{
  "model": "masked image model",
  "dataset": "drawn branching plants",
  "image_size": 32,
  "arch": "densenet",
  "norm": "batchnorm",
  "hidden_act": "relu",
  "depths": [4, 4, 4, 4],
  "growth_rate": 24,
  "orthogonalizer": "newton_schulz_5",
  "max_grad_norm": 1.0,
  "batch_size": 128,
  "epochs": 36.0,
  "lr_schedule": "cosine",
  "adamw_weight_decay_other_params": 0
}
Rows from block 4 of a small masked image model, named by matrix and row number. Rows with one number belong to one channel. Each number is 500 + 50 x the weight over its row's rms, rounded and kept within 0 to 999. All counts start at 0. Numbers have three digits each.
After each channel's rows are labels from the 100 images, of 14976, where the channel reaches its highest value: "responds to" is what is common among them. Only what is clearly more common there than usual is listed. The data: drawn branching plants.
# conv1: bottleneck pointwise conv (model.blocks.5.conv1.weight, 96x64x1x1), inputs 0-63
# conv2: growth 3x3 conv (model.blocks.5.conv2.weight, 24x96x3x3, transposed, each kernel summed), outputs 0-23

conv1.47:484462488439490460456427441517441438502520430512464486500505375465500423497493514498485440531418433559550515482426392445590423538577443510527420562521453494439555445508456493530468568547447484
conv2.47:443479545550469463518429409507512487375478523490546486484408477531423489
responds to: white flowers

conv1.76:556527570463436481502540427429446475443487487519471441422475412553484467553508466502557486458582521385513607474516588397479493540425563517512474508605539476544440462555496461547488534492536501
conv2.76:586463530521497456492534480445531465499637489442499551575443436476524545
responds to: white flowers

conv1.62:404442531490498524550497412538464425527483466478490540479474501585406499536418520518658480541452537512471517495470416510502555469456550449492506536629451535491585532538524539435516551519570500
conv2.62:471530523571464408577447530501525408439545494497523472441445483599526503
responds to: two-way forks; white flowers

conv1.25:443460491544464499508619423438414450490540418459484520539544540530449518488446434397522524563535539468488524512490507485624504553600480512475562534471506582572528542485554497544577456570478547
conv2.25:530620525510540409518560540554499534482535528600527509450583519499478536
responds to: night; white flowers

conv1.24:583500488521478435547486451435508445413420527503541443503458469523519508478523549487515496559404449495475558467506497486562604483462461468352420538484596504444590460405461519470472473469520541
conv2.24:465383425583498521469524471514506433477482447526472430488542608494473470
responds to: leaning left

conv1.26:464416342563537434520528503512540557515544489450417564497536478536569600488444473504492540520471483454482526483572527493615531540529564443485502563496410496568477435508492456543502480408541517
conv2.26:481466535441507466509550530520500530419322525472564498496531491486452476
responds to: wide

conv1.51:489521535472474489522479557488555508445448449436513471482424449440553402581436624502538493466420486444466534455476463473477509419425487424540529536489535477460575490568471453524516554435364510
conv2.51:437412508510514519486472526563558525417505408467569497403505500423527525
responds to: thick trunk

conv1.60:483515507454489497511499534478478519506617567524474485534445556554605424449520532517590561527509506630482478451557534542464516440461491441484484550504385478576390478516522502490582571438501556
conv2.60:548459490503436512564496561510462499402395481491513486485428500539414581
responds to: autumn leaves; green leaves

conv1.46:494573522522456547495479478496501391590487426469460482424566460477549571428538519528557553478568435476533419495461510473529515460501542416467500525531489490468576589514484572471421494646516556
conv2.46:427411529487518482464458482435575547442470499492585424473519488583440524
responds to: red berries; narrow

conv1.68:542487548540475445535466530532389609449544553405553452474503495537466574593435538438419499481448485515524555505515551447464482504442533547598474411504522467395442466492524557494468448516477451
conv2.68:410392457494514496484516526545464473533530468497547435578496518519460378
responds to: wide

conv1.41:486426504518574476390573435518498524504519456565496489408513487540501503458468395483456383482468465486562417489501435425461523591464522534507517504481535535354547563464433567496510501523512499
conv2.41:427423548548509482403465502556538562481542535540493439433463528511527591
responds to: night

conv1.2:531445508466488429569534494521550474465497512429522500518541536539521473514430465417482453413445433416454388542449564513584491449580548431460401510551519526481509571457510553483485466446431587
conv2.2:440441519502463471454530509521546615463461448459586480425455544457465439
responds to: leaning left

conv1.28:421445473499551555468517502526518516479581465460503463515433494522465511536395593471492524535449415408460417471581536475560477440493498422553459490532495529509454583502423375438560500457502436
conv2.28:483470463427528480388531491544515537469545383518461506445515495458417442
responds to: autumn leaves

conv1.63:462554501448468628455518568512374453535443533568519492596499506548529553480464385398491457490519460545458471551440563482473559427447455482489544464482545453466528571489582475478497477497508455
conv2.63:582630575484506466545507476438540468445520527519560562444460453470522510
responds to: night; two-way forks; white flowers

conv1.85:572552544473493470516532472499496442465526507508508501392505560543451562451517449510529508521580562532590505483543543522573492535580400446559421537565450526430443518421473557551432488530422402
conv2.85:440547470512534476400476412411551539559473500525405486527440467490462490
responds to: white flowers; two-way forks

conv1.93:548446530414495483608496532510494535479532485584515427490556494408511444520512466387501458467457577522483427570575529537484450633524536408502452536418424475499487474548567486550506478519501480
conv2.93:369449532467499518515455521399423478465433493566497498488413519488505488
responds to: autumn leaves

conv1.36:459481468574465511516551492499539518473526491469455419503430466531473430506521470625608441532447496506518409491500534434526526483487453426524549494524524557563561452449516447672453445457460518
conv2.36:592566489472510476557442556505498543400401512500538476431512474525483574
responds to: night

conv1.29:442447577428538524464479484442442457493531473482562547460483550481586554511456582576510484610549433433477537488439525529474515518507560425512493385582502499572558488481500492478471582518440402
conv2.29:440615548439470478491518480511532459469543433530593467533459499599471530
responds to: white flowers

conv1.52:410456563510586518470452402524494547542542544526493463560564468481453559454566507501514437561538527597462468517505523500491503573531582496416477585423550523517430456570529504503450500464580397
conv2.52:455526522437486514615436486391399450490534486508461524559536512506540489
responds to: leaning right

conv1.30:544522595492529421533542632437492411518507484432417503445480510403498483503489474445448561540478552507478467502500550466523546495487539464512527484554522602459609572544477585476521489573413518
conv2.30:481457409477518382514499458458522502503515468456546480509495521655493484
responds to: pink blossoms; red berries

conv1.86:526464516537398559517491532442385590489469429532503426526525524534545521500445552494501486514393464480504500511462469428491512515514503503516430580426572621534492477532411478453455480418601538
conv2.86:478414503412433510518507522553502547448469468504606477462469551499468392
responds to: spreading; leaning left

conv1.34:568551500548475561513397547544467476499521431512501442516453573580462430495497558475448478449536402541566564558567514497495438484646487581575554535515497495479534563487474447527427535451508500
conv2.34:542413527419516482521494457563513454524544552491595468551436494535462402
responds to: autumn leaves

conv1.32:601607458459502415503546496563492455462535517513456541520540471503463469602513494557551412516405484527567515518536487476531521533464483498477571410517544432582495469575487535499623420440468479
conv2.32:540570479461442488538456578507530484463530497489497492395477420456467383
responds to: leaning right

conv1.48:510538401445476415467460508477558444525548508507501501521468495514471559504561418503463533504388527529527531512587544467494573457455462506505438487503357548547505462594460425611546438498516438
conv2.48:499472464539567496474553517417490554360453480473509461417428479481498476
responds to: green leaves

conv1.35:542491560528458451486535472465554512559418421494644493399469528464585545549556511534493515604479479442472505462594495467468539479374469460588536458459451445475506544484553504457503482464501519
conv2.35:434437448516460621446480444563456489542493438533460484513522415498472551
responds to: leaning left

conv1.92:487450581477466395446542479509499552457442507568545495521541487412514444515481508459418504449481573453452481557563525502535465580466525504421541542414585533439554493422553506503434523496617566
conv2.92:491528496454420461570443522572430514496533519587517492419532578576464496
responds to: wide; white flowers

conv1.79:537538449503591539520547522597545489570562514430512503427492516521447511458477480465577545564558528483462589342532452475456477539407451491527522423441511425535554548503457529433495496557505514
conv2.79:469463413583434607449524496495418512472504512457524505444414543522500533
responds to: two-way forks

conv1.89:490453476472486386517496599481460476416501427501520537526504448462368493521476488460492454444532397456431427606478500534479498513512470493564531490466543481530581548541481510461496482504657467
conv2.89:529468518588511534455436474583500543471540462434564519418466421560455475
responds to: pink blossoms

conv1.83:602516560518552488476523480491424541472435537558457578462617537589447431466500492434500515498475572540586546479466464542507544609597520523519476470413482438518545518513456485511414449510491447
conv2.83:585477451439575454467473431498499529433458435436451450448536449458521446
responds to: white flowers

conv1.39:519542498478455441504494538524480451522589456478559577466548524479560525499408513388570534502478479412625597470474500440507526474535514467532413541495495602506419627517503499507465495490554502
conv2.39:544497461432525412491493494450564525525371514466585450477529430509511461
responds to: wide

conv1.90:450453524546481485490545592551519511472541500564558612418555430455470418528476450426463433512453493466480549601503527539464477514508478591537457450427542451588513415508493428512500523569568537
conv2.90:542510456554537483497494412541471531424385513575557454509569547506446509
responds to: autumn leaves

conv1.84:578360528511542508538413520556493533496498408486554444548502451474477507569514422441532473560521553475392494496576463532477552506486446469407533517467461489566509496416486596433527545440467468
conv2.84:442395454513440568491471531416501430521562422446472462472466518472457528
responds to: thick trunk

conv1.53:448529541436535425451564523471539494469426579545511488450558472515570545559448522444454527458482535551556544411497446448486535504535478536578514508565417481463630463476515462544554511390549570
conv2.53:411457499508517553483510465415482487552479546429443467564563615472482479
responds to: night; autumn leaves

conv1.9:544591534465505432436447469543455493528486615572528586548505442440400557519481446465425469519524494482563525532578538482440478513564478487496463473466443504465523483422480511379496458488383512
conv2.9:417458460493461413519420480468504433418452470512467428487505555436455455
responds to: white flowers

conv1.21:562432420577569450517532527441455495533424498462508475423596498531522515533551437472506559547523511623512446461517520544429572529421414487547465538544468520457574528480434549494445423448511463
conv2.21:542376551432486515451518460521533553545476411510457480551488432486453561
responds to: leaning left